config.yaml
kernel_size: 5
widths: [16, 32, 64, 128]
residual_init: "zero_last"
adamw_lr_other_params: 0.003
cautious_weight_decay: true
decay_fraction: 0.4
final_lr_fraction: 0.01
weight_decay: 0.1
Rows from block 8 of a small image classifier, named by matrix and row number. Rows with one number belong to one channel. Each number is 128 + 32 x the weight over its row's rms, rounded and kept within 0 to 255. All counts start at 0. Numbers have three digits each. After the name is the row's rms in percent of the matrix's.
After each channel's rows are labels from the 100 images, of 14848, where the channel reaches its highest value: "patch colour" is the nearest of a few named colours to the mean colour under the peak. Only what is clearly more common there than usual is listed. The data: close-ups of made-up surfaces with and without defects.
# convs0: expand pointwise conv (model.blocks.8.convs.0.weight, 96x32x1x1), inputs 0-31
# convs1: depthwise 5x5 conv, stride 2 (model.blocks.8.convs.1.weight, 96x1x5x5, trained with AdamW), a 5x5 kernel
# convs2: project pointwise conv (model.blocks.8.convs.2.weight, 64x96x1x1, transposed), outputs 0-63

convs0.66 088:135169105131072155198116106142136061131110162114136069158179175118111111131094143156132143125177
convs1.66 087:104116114149135079106143173109132148162171159063134178189158076138125138132
convs2.66 085:138124108144108126136143077167082108147185156170097091131136130092124090123143113147096113154129104087113119171161109144075116114182146112094073090051218157166143139145117186176152113149139095
patch colour: pink

convs0.59 097:118133139201105153112125157101180111086092184141148077167149105147092125119122124189114141166174
convs1.59 099:132100084103112099118144154113092139165161163080148177202154099115167156137
convs2.59 097:118150121146114158073091099180069090106137118086108102134173110082114157072097120122134122179110132116146107125092150136120192136114138166081068145133115139086103085079085169131073164190142154
patch colour: grey

convs0.75 101:135167119102172159120099112130180088109197082145139137142127151166141157124108158211112121142177
convs1.75 104:107103110141107119129161178162115138147184173150096118134163122083070063108
convs2.75 082:116118192119146163115131148108123136108124103103157107093131146093098114130109075173206146099173163119140145186141156088059144146110165207138140175126106063092116177111143123127101109138134187
patch colour: green

convs0.83 086:108102165099159155074084147151118059146156094093131091075154139117122129164134193129124072132123
convs1.83 104:137124126151135102113105084112128080099069057134125081093081140119108074110
convs2.83 096:109099155124046173084164125130191137075158141155121064097165137099135108113138143165179125062115099110114147136110042132147122148144076121100127158147110168147106109136127141121152158197119094
patch colour: white

convs0.94 100:114091090126147121127145132153099125126133136096209145165063089169130091113066076151159123157141
convs1.94 118:086105117091049112109111064141132098062123149100131153145133131157154161143
convs2.94 103:156138192158117143083127132136187146084103157088112123172133152115057156110040153173105146102107144127123157136082117119104102160170129081124147147092119073082132163162140153168158167079107111
patch colour: grey

convs0.79 114:127061181133132130123137062144086129110084123100183118135149094169119124123139136041149150126104
convs1.79 093:149128127112132109144109097130113121224095143154127174191079081127137110107
convs2.79 100:112093087103133157101152106159139117133133128070145084153106094108134094144153126066111138077160065131097101084171098181155079180122144082169110150144145142088138134111126102145106112127025152
patch colour: grey

convs0.33 102:143095123157097150102082110124124110097108175139159156131058191146073111110135138138164076077147
convs1.33 108:130124150153117148183145151160123086096108171117087071074073134123119076133
convs2.33 104:066121139164152121179154164151087115097101112048116143089157069133165132156120085134126118050121102133191114110114145171074136133151159127102149129115090169171171188112105110145147149093137121
patch colour: pink; white

convs0.16 100:130100109168105101155122137157138128140170183134148142112151172100168178101066103114163155156053
convs1.16 092:164112089124113141161156130154074139186191133098148170168110082130157160113
convs2.16 082:103106155127165123103113121171160083130144126130086169125132112115107173096142135170123054113163104187093138123087113169146188158077080182139117188157145133186093134156093129155088125121186154
patch colour: grey

convs0.2 093:073171126152138146182123108131128124123098164156117158137196128140148124113169078123164153134216
convs1.2 099:158143083093118129125094117133107113089103152135083069119136139158122034101
convs2.2 109:110121139131127137121111079101106157116168154131047153075067068147155110142173137114139135136105110106138161161139129143100133165103090098124199172154138127079142090152057107167155102207133122
patch colour: pink

convs0.71 079:139093114116098164174141162132091147137067141117111164132130168156052184158096187107144116110126
convs1.71 112:121156063130144130126112116129112094102104080141080101097101140081086071077
convs2.71 096:087165150176134093133116115123094102162164143120116187076132115088105164180148160169120127112121107197143130149139109192117135122162149116092100175154135137062067159188166109138092159159167151
patch colour: pink

convs0.90 099:072170154153084136152140141138169147145138083111207172157111113130128174100193130113130104155101
convs1.90 103:139182081101160096156130108177079124140152163119124162126095136097071091088
convs2.90 090:140134170119138120197129098115137181164158125062099129124103115118070117094189113093094154099103093145142111142143104167139155189125088056040112105092096110109126139106134141117169145125157086
patch colour: green

convs0.6 112:137122126052103165120161123132124052166158144158107145096049123174134092169098129111122125133134
convs1.6 108:109128131121176130107180156128158091044144159144076113105133120151163095085
convs2.6 115:152126090177116106108191117151127130113125119083200166144133101139157179127167082120104141137126111098160113177143185190112115158076152187151120087096102155130158092101088101131107119051112148
patch colour: pink; white

convs0.95 102:174181073091169113125116187155114169150127118162098136142159155119149130190090127102155080152104
convs1.95 105:124179146136100085086109138118164135088159148143172111144195143173088106170
convs2.95 087:097139139109126126111198130156151077142129167142117155101136067117101096155149135143176073070160145110114097108112122115139174191145077106137104198071154181139122081085103106130121185152137104
patch colour: pink

convs0.62 091:182107121117106169210123061086139098079098141108153148097140139113167152158183130133127145120141
convs1.62 093:132098116132087125128123117126110159189138119114168222198104136160138125115
convs2.62 085:211106166142113077131079098097097112138130098193150093130134092107148167093169114170164137119105103107128138140115172055145113146096127061102158103097141139148146112155128195069084144114125145
patch colour: pink

convs0.3 108:181154164125107107156110110082132150059120114116115126132142125122118152056092095096096180195130
convs1.3 090:127107124118128127090123113103142122137137142151181190176136129179187203098
convs2.3 092:108156132147115105085176185158127120117190144112169164118114128097104199176107091125175144070131124144168119164121149120085103140102131131135139105188154162117157091143114085193114186130125058
patch colour: pink; white

convs0.43 096:154119143083087144195104108108110033110117169118148106132200160123128130141143116135108129140173
convs1.43 091:125134159137061154124133179127183145167125120098146146086094087112117067088
convs2.43 094:139075156061143133194125135143134118153166113206128082159124156130132112153133122164112135097145177135083118128211083103156151175132139078117069104102095136100101091170094149153170134105140108
patch colour: pink

convs0.42 095:084112069152116152118130204135120097104096177201137109156156123121127187115123153149123166155145
convs1.42 099:137134144140063172196169115111156177163122108107097102119124083106114081109
convs2.42 100:122096136133112171111106146169125157123169157163098150131079101108108169051087127145048094167166196121127128091165149084089165115095111143118091154116072137156142100127130117156172157086175118
patch colour: pink

convs0.55 090:138147129115077118152126060180069153178103125155120073135117142131103135097087202106131114152114
convs1.55 090:164101117092113101101132116128093104127177171147136183209162115144159162153
convs2.55 086:110067092122107191139164138194150093175125122167135154187161101071134108147112148194139095091130125164071156110154106135102173178128133123168083134137139168115124109183128100139148147112068129
patch colour: grey

convs0.92 109:126176120141115192158153137139130102112139167130079088157169107163148163117093043118105090153152
convs1.92 108:100119117109114175161087071090167139123149065132153126120066125111168166108
convs2.92 104:136143119107144172133082092181112096141077160171167125089122158157097111113130086100143157108133175078130172079122066089113165095168171131111137133109146128118064092097135137102083123042119149
patch colour: pink

convs0.87 108:083175092129168159099073174109153147178113117082133126077130123120135138086143088189112126162099
convs1.87 092:174117136147092157146131117113100119144131104062049131157123093099070167119
convs2.87 100:170109116115074122081108112161127068135151154101104176085137109132156148159115161173146114074021128096119127109085092145164116055133135133156162126139129097100147169140121118080166143164171142
patch colour: white

convs0.24 087:084071107100134159167131152075143134143121149182151186085128147146129203117130142113178155116154
convs1.24 085:143101135117092095112094098149127077131160166118114166186175111166180166094
convs2.24 069:065128106119122110101170129129198144150127071131092093197131122162117136153124124073151135130118104089119167172091171088175135147054111148115140095105107154138144117115081114108172118105115215
patch colour: pink

convs0.27 100:107111158172115130120122186143188103090102158150119063186136105127101170174142100131120154101174
convs1.27 103:120166168106099153137168093107130178142099068151110074087129123073101114151
convs2.27 112:106022151127138173183098091166140157157163170119103097093174159112142099145094120112117140123117216122112180122174143104152127140139134140121066147115139113171113128125128163169195120125151155
patch colour: pink

convs0.31 098:109114105128094114076156132149104127146128132108185063140110066125086102098082070171163138145159
convs1.31 110:119059071113134125145142112087133151164103053133127082114165133151141155167
convs2.31 103:123112121084099133119102167140172132116111102127100081075114103066127174086111109132114133133158091158180156092109091172105137150208130071133217131134122068100170091125118162132156108151110105
patch colour: grey

convs0.23 102:168136129078166143089036145090129111153154132118104122179119128170103125081105176150124138128082
convs1.23 101:131111102134133142135072100134130137210150124145197173174113108137172163127
convs2.23 101:130132139129132108165139148144087078164120158119080099137158109129159122165147106119124142157218127162195140140104190119128172109127130165135153080113165142098163141189206142198111099109106091
patch colour: pink; white

convs0.70 096:194159089149118169126070113146144101088154167139166142130112156073153114093157153120092149094076
convs1.70 099:110055108125127075093096146119100108124157127188108158180142105136164159166
convs2.70 088:198182188124165128081096105118139106186145146160156111133172171142160112134116093139154119081126100085216136164117160143171145138137117098115130171123104168178099178184122169126115134108138109
patch colour: pink

convs0.60 098:172127140093129141125129118079148092147169095144087112087067091123065121074078164121152133090125
convs1.60 088:104110122115133133179100118138162194161149096148155173095105152115067073154
convs2.60 103:121094112146129121118099067051125101159171094144117072127099147073124137145174152105118137162147141152150204080037170108119133127115151172148151134133140157139114139076176158122126150099154177
patch colour: pink; white

convs0.26 095:163139141088118146124178141095109084141173102141175102092128038134073161117154092094149125124126
convs1.26 101:121143150111090130178183162130106178175137095078128144086090107112124079095
convs2.26 090:148135119122116066122116083148116158200168117089182121144142165130085101184140142119123093157161109188175100109112160109096133138147126089111152154085116108088181147120120034097130156097176149
patch colour: grey

convs0.45 093:151121103109149121135190130173098194146116130069135157158093153141138182140155093095100105186099
convs1.45 109:107173119125094110145130184160090113173144108099106153181109071076150147098
convs2.45 095:113125170125075182149146135204107110129110164128102142114124096146131183103183137054122145110152193171101107176104128176115084145089124072142145159137132142083151119107153123138099202112093130
patch colour: grey

convs0.12 100:118103076158058132101133139149122122163151105108162145119105120124065127113154163181186143195138
convs1.12 096:123102152108089124125159069142078148147061151117140120066132121161074153105
convs2.12 121:143135109107066082179111161185145131115095129120074127094114158154109092117098125117128121135170100177158074137094145106095150199145097069129142145067160181162086101134127112109142134099181179
patch colour: green

convs0.46 099:190123149119142154149157094138102115158108122134179132137148201110102109143170186120058166124162
convs1.46 097:121154136116118124134159120088085119142138146067063071113111171077158175120
convs2.46 119:085099160149056132157147114072117098143067069154152140148143140144197137085137196165112113098144082157108142146103089108094123196116132166157119110146140123162158142152139094181087149101098129
patch colour: pink